A small self-supervised audio encoder (BEST-RQ), trained from scratch: soap at rate 0.0027, 13.5 epochs.
Rows from block 2 of a small self-supervised audio encoder (BEST-RQ), named by matrix and row number. Rows with one number belong to one channel. Each number is 200 + 30 x the weight over its row's rms, rounded and kept within 0 to 999. All counts start at 0. After the name is the row's rms in percent of the matrix's.
After each channel's rows are labels from the 100 clips, of 14976, where the channel reaches its highest value: "lies over" is the class under the peak. Only what is clearly more common there than usual is listed. The data: synthesised sound scenes: up to three everyday sounds over a background. In brackets: how many of the 100.
# convs0: first width-5 conv, stride 2 (model.blocks.2.convs.0.weight, 144x96x5, each kernel summed), inputs 0-95
# convs1: second width-5 conv (model.blocks.2.convs.1.weight, 144x144x5, transposed, each kernel summed), outputs 0-71

convs0.89,077,255,189,171,249,209,250,99,177,211,186,190,185,202,200,183,194,219,190,176,198,184,136,216,204,168,232,209,166,186,191,247,200,172,154,163,175,230,230,211,204,223,197,176,176,199,203,247,190,141,214,259,185,188,226,154,182,182,173,184,200,220,234,214,180,187,267,177,172,168,233,158,215,246,186,167,237,160,182,189,238,153,218,222,204,176,235,222,195,180,222,189,234,253,216,192,178
convs1.89,102,194,250,203,206,195,192,184,192,212,170,171,195,191,137,163,163,241,194,185,184,182,209,185,254,203,148,216,149,196,166,153,172,197,193,210,189,185,176,177,188,177,165,220,196,228,179,259,205,202,238,149,175,178,227,168,190,185,184,196,219,252,180,187,199,206,168,200,169,206,129,176,215
lies over: siren (92)

convs0.139,087,173,160,221,186,213,240,143,168,192,206,221,197,238,186,204,166,141,199,240,212,205,189,149,161,219,236,168,217,175,257,176,244,223,190,193,194,188,160,210,212,184,210,150,188,221,195,196,209,234,155,209,245,173,179,200,221,209,265,239,216,206,193,199,206,260,176,183,201,164,230,210,255,176,176,190,198,164,177,177,225,136,154,275,154,143,217,223,174,205,185,176,239,210,200,192,170
convs1.139,087,172,187,203,191,136,201,196,191,162,163,231,211,169,219,171,217,185,167,218,195,181,195,165,180,197,187,193,202,154,198,178,163,186,148,180,233,193,248,145,176,192,200,180,183,202,198,268,239,188,157,180,177,199,161,177,161,237,192,248,223,161,213,191,225,149,149,165,222,253,188,198,207
lies over: siren (43); laser zap (35)

convs0.99,101,212,248,186,223,185,222,201,227,228,220,158,191,196,234,185,148,233,173,206,166,219,221,196,188,193,165,122,222,181,172,240,225,190,191,216,199,183,209,176,215,149,189,217,193,280,187,186,228,205,158,202,192,206,178,217,220,181,142,263,190,230,171,220,234,210,204,193,193,161,195,234,183,225,264,153,209,186,198,242,145,224,174,203,233,263,129,245,236,191,196,229,161,180,201,192,210
convs1.99,084,189,240,181,162,199,229,191,185,189,182,209,174,177,221,265,217,214,237,197,213,167,141,232,260,196,172,209,194,175,236,229,151,246,176,205,193,244,215,181,216,227,177,189,166,204,115,211,180,154,183,233,174,237,224,223,215,203,246,241,205,173,256,160,209,227,207,154,186,200,197,170,204
lies over: siren (75)

convs0.125,105,203,180,166,202,141,206,188,282,167,201,229,171,198,248,198,184,171,209,205,146,215,137,228,209,213,187,198,202,204,177,173,202,212,258,171,221,146,190,169,154,159,185,203,214,170,222,185,169,247,175,122,200,194,213,152,197,188,187,170,164,178,213,211,198,188,203,174,208,239,205,189,242,199,186,212,185,253,240,248,212,161,156,238,229,238,226,154,143,218,193,224,215,177,220,166,190
convs1.125,090,194,191,212,156,236,202,218,207,275,205,253,138,199,186,168,218,179,253,205,189,230,181,240,200,229,191,218,214,232,220,238,235,201,200,127,214,201,182,200,190,173,178,206,218,245,157,202,177,171,203,257,208,232,206,217,237,214,201,207,212,214,182,204,133,140,249,196,189,152,197,184,205
lies over: phone ringing (37)

convs0.36,089,195,233,162,165,245,224,142,218,146,139,232,196,202,197,174,208,134,177,178,221,164,188,187,181,223,176,154,216,200,135,131,204,234,208,197,191,163,191,178,242,208,195,184,191,209,252,163,228,229,150,173,149,242,195,182,171,226,231,161,193,196,213,158,181,148,235,215,231,240,239,200,206,196,228,192,189,162,197,168,221,173,177,182,184,169,223,215,220,221,195,218,187,243,200,206,257
convs1.36,094,208,182,220,219,237,192,208,211,184,235,205,214,200,252,212,165,167,184,199,170,177,200,251,259,158,201,196,221,195,157,236,208,197,234,160,178,242,251,206,169,198,197,206,256,256,197,142,204,248,243,168,220,187,215,207,194,226,211,151,219,205,239,187,132,148,194,196,207,241,208,256,186
lies over: laser zap (32)

convs0.93,091,232,217,179,176,198,246,162,161,201,159,212,191,158,156,149,208,207,189,230,164,211,241,207,138,177,223,172,229,207,166,153,169,201,214,204,174,146,245,218,155,190,157,172,217,178,205,251,159,208,235,215,204,169,209,237,201,200,188,219,192,180,257,220,186,202,159,192,195,210,215,170,167,189,260,217,186,211,236,183,224,224,199,209,246,192,208,213,211,165,231,209,151,273,171,124,188
convs1.93,087,210,203,205,201,195,194,154,196,210,180,145,177,204,126,173,239,193,191,175,221,128,211,199,224,222,188,158,167,214,192,199,199,137,188,241,208,181,231,196,183,223,176,156,94,207,200,204,174,150,219,192,246,187,199,204,144,237,228,240,136,211,131,233,217,138,141,213,185,216,241,216,227
lies over: siren (62)

convs0.85,127,218,183,218,197,176,168,202,242,191,195,177,169,183,243,242,235,213,184,196,165,210,228,227,236,174,184,151,216,234,161,190,217,177,224,250,172,200,218,145,272,205,224,214,236,238,134,226,181,202,190,194,186,208,251,218,214,275,159,248,191,197,219,226,209,190,177,189,181,207,184,139,172,167,188,202,154,159,195,176,179,222,162,135,221,232,203,223,200,185,201,227,123,174,200,190,218
convs1.85,099,224,233,165,205,196,195,133,220,137,247,218,190,218,231,153,184,257,192,282,179,225,212,230,205,179,150,202,176,218,129,159,209,264,261,182,211,224,178,199,230,238,208,200,197,196,215,229,223,236,193,238,224,190,186,194,253,234,212,179,232,198,241,187,151,209,203,176,168,155,237,201,197
lies over: meowing (43); howling (38)

convs0.28,089,176,125,218,174,230,240,259,231,241,169,251,183,215,161,185,203,191,191,211,183,161,230,197,209,220,168,170,184,219,200,246,215,150,213,170,185,255,258,218,221,221,220,178,209,166,197,206,179,174,230,178,228,229,149,186,161,227,222,244,254,224,196,225,179,202,186,185,277,170,191,205,209,236,179,235,209,188,198,201,169,187,232,144,186,172,185,140,231,193,218,212,164,249,204,224,181
convs1.28,093,146,206,198,205,173,166,241,222,205,183,192,177,204,181,167,179,193,204,183,170,183,214,188,234,155,194,212,218,139,218,248,192,205,209,141,142,186,263,228,187,179,210,177,240,204,162,253,170,175,201,191,157,180,189,183,210,194,188,204,226,167,147,107,218,236,265,170,200,132,209,212,166
lies over: siren (89)

convs0.87,103,201,191,237,219,211,233,203,191,208,206,216,189,148,206,230,249,180,158,219,219,207,173,206,179,176,143,211,200,191,194,256,190,225,208,187,168,129,240,200,235,206,245,255,172,187,211,224,201,229,209,147,210,228,227,148,186,224,240,184,178,203,208,215,126,179,158,131,126,202,189,258,182,235,220,204,212,258,179,227,188,230,184,233,219,205,186,208,198,174,214,173,226,184,174,172,248
convs1.87,097,192,202,226,183,220,199,266,163,225,198,174,202,234,184,267,237,195,192,206,188,226,175,190,190,176,158,283,211,194,246,198,186,164,235,143,166,198,213,216,206,191,180,171,178,174,222,230,179,175,185,237,182,206,198,255,123,204,198,191,172,196,149,219,227,253,236,222,243,195,204,237,208
lies over: siren (71)

convs0.15,105,214,174,195,212,216,269,170,201,230,165,240,192,228,239,212,199,173,194,165,191,182,168,124,210,230,182,227,171,178,223,205,150,158,214,199,199,199,212,182,205,245,177,217,213,167,196,234,207,201,140,191,174,192,241,231,215,206,221,219,193,220,194,163,233,266,172,164,162,231,241,185,214,249,220,170,230,199,127,198,220,212,128,225,170,219,222,227,195,248,214,179,216,208,263,178,170
convs1.15,094,199,201,219,162,197,211,203,191,161,199,212,180,236,192,270,197,202,192,245,203,161,170,189,173,200,196,189,222,215,178,210,236,164,159,184,233,214,193,203,178,187,203,185,206,212,228,214,224,228,229,260,191,195,201,206,158,190,150,178,246,157,211,147,248,237,191,227,199,172,145,234,203
lies over: phone ringing (47)

convs0.140,079,177,213,169,176,187,209,160,230,186,221,277,195,177,200,184,135,187,152,184,167,189,231,192,226,204,212,197,264,194,190,257,171,156,233,183,208,200,112,168,265,196,164,176,193,161,230,240,180,189,172,187,167,206,191,149,184,231,248,190,199,172,161,194,198,160,179,221,154,247,220,199,205,226,153,179,193,181,223,166,224,213,180,179,201,175,217,195,237,206,177,211,228,248,233,220,183
convs1.140,086,245,226,199,228,188,200,195,226,194,187,187,233,209,186,175,165,223,171,204,204,120,212,267,208,153,228,197,207,167,184,162,161,213,156,183,223,178,169,164,202,233,159,214,118,211,168,190,198,208,238,175,230,142,210,144,264,202,194,232,122,132,206,197,241,155,190,190,238,191,182,193,178
lies over: laser zap (57)

convs0.59,090,222,214,184,174,217,180,151,194,199,229,273,252,262,203,215,192,179,176,201,170,197,199,195,228,246,217,243,205,232,150,171,162,248,182,204,221,177,258,177,156,160,206,192,206,139,209,145,213,194,196,210,235,207,163,147,211,201,134,187,173,183,192,169,174,217,193,231,135,200,244,256,232,203,171,174,236,217,187,197,172,190,132,195,201,222,232,203,201,231,211,216,201,217,211,177,218
convs1.59,110,213,246,164,223,192,149,194,193,170,207,237,210,170,165,213,182,160,287,208,213,183,270,223,180,175,182,143,182,226,223,221,212,164,215,180,227,239,231,178,169,180,201,214,193,209,220,182,189,208,207,205,296,189,223,168,213,173,189,163,221,135,206,200,190,207,204,230,203,174,173,179,247
lies over: siren (90)

convs0.108,109,245,191,192,210,226,225,138,192,220,203,207,152,197,222,217,190,218,183,178,176,190,246,222,191,180,188,240,218,195,156,160,180,258,215,241,190,189,206,240,233,250,156,204,174,173,194,228,204,244,217,235,153,132,238,193,194,246,223,195,241,152,168,194,192,221,173,215,146,244,153,206,241,200,152,137,168,212,236,167,176,184,242,187,193,175,201,160,193,188,220,191,222,231,223,158,223
convs1.108,097,303,202,161,220,205,157,213,230,216,204,160,181,233,175,175,247,188,241,220,198,169,213,224,181,158,178,245,241,225,164,192,220,167,187,188,247,172,178,168,208,198,198,188,229,170,168,211,200,203,168,212,230,207,216,211,233,192,179,245,212,181,251,228,170,172,215,226,207,234,219,194,131
lies over: meowing (36)

convs0.41,082,177,180,231,234,254,149,159,280,196,184,197,159,154,180,248,185,207,183,202,222,199,247,232,206,209,189,200,178,197,176,185,167,199,219,195,183,199,167,192,200,182,198,183,226,222,172,193,165,190,228,216,204,185,193,166,127,246,198,169,149,214,171,250,184,213,203,198,275,145,193,210,170,172,160,165,207,194,174,224,222,227,171,187,254,219,189,155,201,203,198,109,211,182,187,240,197
convs1.41,089,160,214,208,190,157,233,189,171,172,185,243,232,217,220,213,188,209,218,210,192,193,168,199,210,217,185,158,187,175,199,180,222,234,206,191,182,170,182,212,161,168,206,182,159,241,230,214,199,243,203,243,223,160,217,144,238,176,183,176,197,207,213,188,167,139,229,208,141,121,216,238,226
lies over: siren (43); phone ringing (27)

convs0.44,108,171,156,210,243,223,207,193,197,254,177,186,231,243,180,207,201,184,211,153,223,188,229,162,198,157,192,240,243,260,216,177,196,196,175,235,154,153,192,224,181,199,176,227,265,238,212,172,226,213,194,149,178,148,177,210,156,214,203,220,238,188,234,238,249,196,194,176,198,253,138,233,236,187,208,179,195,190,168,191,208,242,155,214,248,219,199,168,160,219,194,151,184,215,245,173,218
convs1.44,102,163,174,244,272,198,185,141,169,202,256,209,209,156,178,231,189,207,255,240,208,178,198,225,158,196,148,158,174,220,214,188,238,179,147,198,284,217,203,204,186,193,276,156,227,172,181,173,193,200,184,158,188,202,206,174,223,215,176,189,169,137,201,192,226,196,223,201,198,148,199,158,162
lies over: siren (54)

convs0.114,098,203,197,222,184,180,236,156,156,232,185,168,255,136,217,157,188,166,196,209,179,278,175,164,191,191,201,228,176,190,192,240,155,193,231,190,189,169,274,195,204,217,196,173,219,248,213,220,212,228,174,184,186,167,183,242,195,198,219,160,196,216,199,242,242,247,172,199,166,228,225,188,181,156,178,230,212,245,167,229,192,178,197,247,209,189,165,210,166,191,250,221,203,175,229,126,239
convs1.114,098,236,169,235,174,201,177,200,210,180,189,190,210,159,216,194,216,173,221,257,246,201,141,151,195,170,212,262,207,174,226,244,195,191,219,155,151,148,211,227,241,181,199,173,240,175,180,240,161,177,197,145,182,188,203,156,185,190,196,143,217,224,193,167,237,153,154,164,170,171,226,165,181
lies over: laser zap (61)

convs0.52,107,222,181,181,176,155,167,177,231,240,182,148,242,221,230,219,150,183,221,215,213,211,184,206,213,133,223,232,194,181,149,218,155,181,186,241,222,218,200,197,186,203,254,210,224,216,164,188,246,205,193,232,190,160,194,259,182,191,196,175,183,189,268,141,198,143,207,202,203,182,198,251,219,245,146,160,204,226,243,205,195,214,172,142,191,236,144,195,185,227,181,145,209,193,193,228,199
convs1.52,111,200,181,231,199,183,140,156,206,191,251,172,207,180,188,234,223,170,240,259,215,193,167,181,218,211,201,180,156,203,189,224,228,193,209,183,179,223,189,214,215,209,225,265,221,186,220,205,224,155,237,190,285,175,267,222,223,210,224,203,194,163,217,234,179,204,172,235,193,197,218,204,170
lies over: meowing (40)

convs0.12,067,238,184,149,182,214,126,226,188,202,252,215,191,156,167,171,216,195,191,221,220,238,189,230,247,210,195,194,165,207,236,208,201,185,230,215,183,159,232,204,241,229,219,202,236,209,156,191,197,261,210,173,215,99,237,207,232,206,167,184,188,241,197,157,227,219,237,171,213,193,196,181,257,217,184,201,233,212,171,201,217,217,180,172,223,235,181,202,182,213,155,195,157,179,272,208,144
convs1.12,125,219,234,185,166,159,216,194,185,215,190,173,170,172,203,159,147,217,207,233,177,216,189,145,221,180,166,280,190,192,131,164,170,212,182,215,175,182,216,187,217,186,142,244,147,243,168,258,241,190,161,175,144,206,148,157,164,182,197,202,172,188,173,192,197,174,193,202,211,196,224,152,236
lies over: siren (98)

convs0.33,113,215,203,253,230,215,217,149,219,226,250,162,202,164,167,174,260,225,198,220,203,216,201,197,234,204,212,269,142,232,221,206,191,172,175,211,182,222,199,185,217,213,218,222,216,176,164,261,215,239,200,151,172,153,271,188,164,141,178,143,192,169,175,216,228,216,178,208,192,185,221,220,212,224,182,202,192,259,193,175,193,235,191,235,207,224,199,148,212,182,188,172,245,256,189,205,151
convs1.33,094,181,180,199,169,209,217,217,198,207,166,202,149,232,215,201,193,230,230,164,237,192,201,146,173,137,206,216,209,182,182,169,177,243,241,226,207,233,200,209,177,161,195,234,251,210,234,175,202,174,174,246,165,194,179,215,215,181,215,219,214,229,139,189,244,239,198,160,196,234,243,180,256
lies over: siren (74)

convs0.75,115,182,229,173,242,226,237,232,142,214,263,222,225,241,224,189,184,244,174,190,165,178,246,207,209,177,143,242,159,213,194,190,132,219,212,198,169,156,225,194,179,217,219,150,136,185,192,166,239,157,160,177,174,219,232,219,193,206,209,186,199,209,244,225,241,232,151,188,184,172,217,147,224,206,186,189,205,182,208,205,204,171,199,186,204,212,146,251,245,201,248,227,220,165,198,197,163
convs1.75,112,209,191,224,182,196,159,213,149,189,221,221,217,176,174,181,177,194,183,203,153,191,165,175,184,109,167,242,184,177,199,196,212,186,137,222,171,146,250,232,214,224,236,172,189,217,240,241,187,196,194,184,179,174,160,263,201,212,208,162,219,209,177,170,195,168,186,198,198,261,141,237,173
lies over: laser zap (52); siren (45)

convs0.66,106,194,228,187,168,202,219,157,202,118,175,242,220,190,168,231,257,210,141,196,195,201,195,174,234,195,203,207,180,197,153,228,228,221,122,228,176,206,261,191,240,202,181,214,187,181,239,235,224,224,195,148,176,156,200,224,170,247,168,219,173,178,198,241,201,189,163,210,207,163,192,198,199,222,204,162,255,234,183,162,200,242,191,194,195,283,193,174,244,198,190,150,204,205,231,206,212
convs1.66,095,238,225,228,199,177,182,209,216,224,191,255,221,278,200,218,184,193,219,169,208,208,218,177,178,237,188,191,199,179,186,205,240,261,177,197,186,176,168,179,149,209,184,207,200,167,206,193,159,192,230,181,219,186,187,222,199,199,214,185,225,226,222,220,240,202,155,196,205,254,166,181,209
lies over: phone ringing (33)

convs0.13,099,196,211,231,149,249,200,180,185,185,213,188,195,158,187,226,215,162,210,210,194,221,259,127,246,197,216,181,261,184,214,214,150,164,173,215,232,168,172,167,170,233,217,212,233,177,161,157,225,188,137,202,199,158,222,201,198,246,171,245,192,235,191,177,221,223,164,193,217,198,181,185,168,208,192,209,180,166,167,192,179,245,137,180,209,204,216,116,257,197,212,229,212,238,199,181,222
convs1.13,084,217,191,196,210,141,260,205,131,180,178,206,207,195,164,207,142,175,170,189,179,196,154,259,194,201,171,166,200,126,218,183,228,242,186,206,213,194,188,207,185,164,176,154,168,183,210,214,177,198,210,233,224,133,177,205,226,224,197,174,195,182,227,194,192,268,230,157,166,183,225,175,205
lies over: laser zap (80)

convs0.60,092,176,180,165,135,206,194,183,174,186,214,187,211,189,191,225,212,217,181,177,192,190,265,160,257,192,172,200,188,216,215,183,213,191,161,212,182,161,165,199,161,236,234,181,210,263,179,189,220,183,188,252,153,214,253,244,206,186,154,157,198,218,164,196,154,170,213,208,232,210,154,258,208,137,144,196,201,251,149,230,236,210,230,203,174,203,181,235,202,224,166,168,187,225,225,163,237
convs1.60,079,176,233,189,206,200,225,214,214,175,209,170,193,144,243,238,178,199,203,202,148,199,213,216,260,215,180,178,213,197,204,213,282,260,220,268,220,175,190,219,190,191,189,176,191,214,175,269,180,236,243,182,151,161,215,217,184,203,179,156,238,203,194,153,233,215,268,206,171,174,239,191,233
lies over: siren (57)

convs0.120,104,219,154,254,201,224,251,242,197,213,182,190,180,191,195,233,198,205,203,206,197,176,215,173,181,204,143,208,185,197,266,227,193,240,198,187,176,205,219,190,178,210,176,204,146,200,209,208,159,229,164,174,191,170,186,229,195,176,233,268,185,230,175,121,169,129,178,202,218,189,248,199,205,163,187,224,139,222,221,185,239,165,192,174,208,183,149,256,159,173,159,141,187,164,191,201,219
convs1.120,092,197,186,198,185,179,216,208,192,140,176,197,190,181,232,176,195,183,226,224,198,242,180,197,176,144,229,218,198,217,161,177,269,176,245,131,184,217,237,227,189,168,244,231,188,209,193,198,178,169,216,169,223,167,231,218,172,176,121,242,187,188,174,184,239,222,203,186,217,217,186,196,181
lies over: meowing (32); siren (32)

convs0.42,112,173,189,203,253,212,160,175,219,193,184,233,130,202,186,179,201,191,240,208,192,243,186,187,188,200,174,190,238,196,162,227,198,202,242,129,176,166,198,220,172,219,217,194,257,220,197,223,152,209,184,146,218,192,225,179,165,207,162,160,182,224,197,254,183,208,184,221,245,218,169,174,264,227,182,169,201,224,237,175,240,189,180,229,199,230,195,168,209,271,235,180,145,172,224,138,231
convs1.42,104,197,243,157,225,182,200,185,222,205,158,233,187,177,172,111,218,235,180,197,226,229,202,196,221,270,210,189,235,242,257,198,187,199,234,206,233,220,173,188,274,252,199,230,211,190,165,204,166,203,238,263,167,123,189,221,168,220,272,212,169,221,134,172,179,155,226,189,229,203,215,200,181
lies over: meowing (41)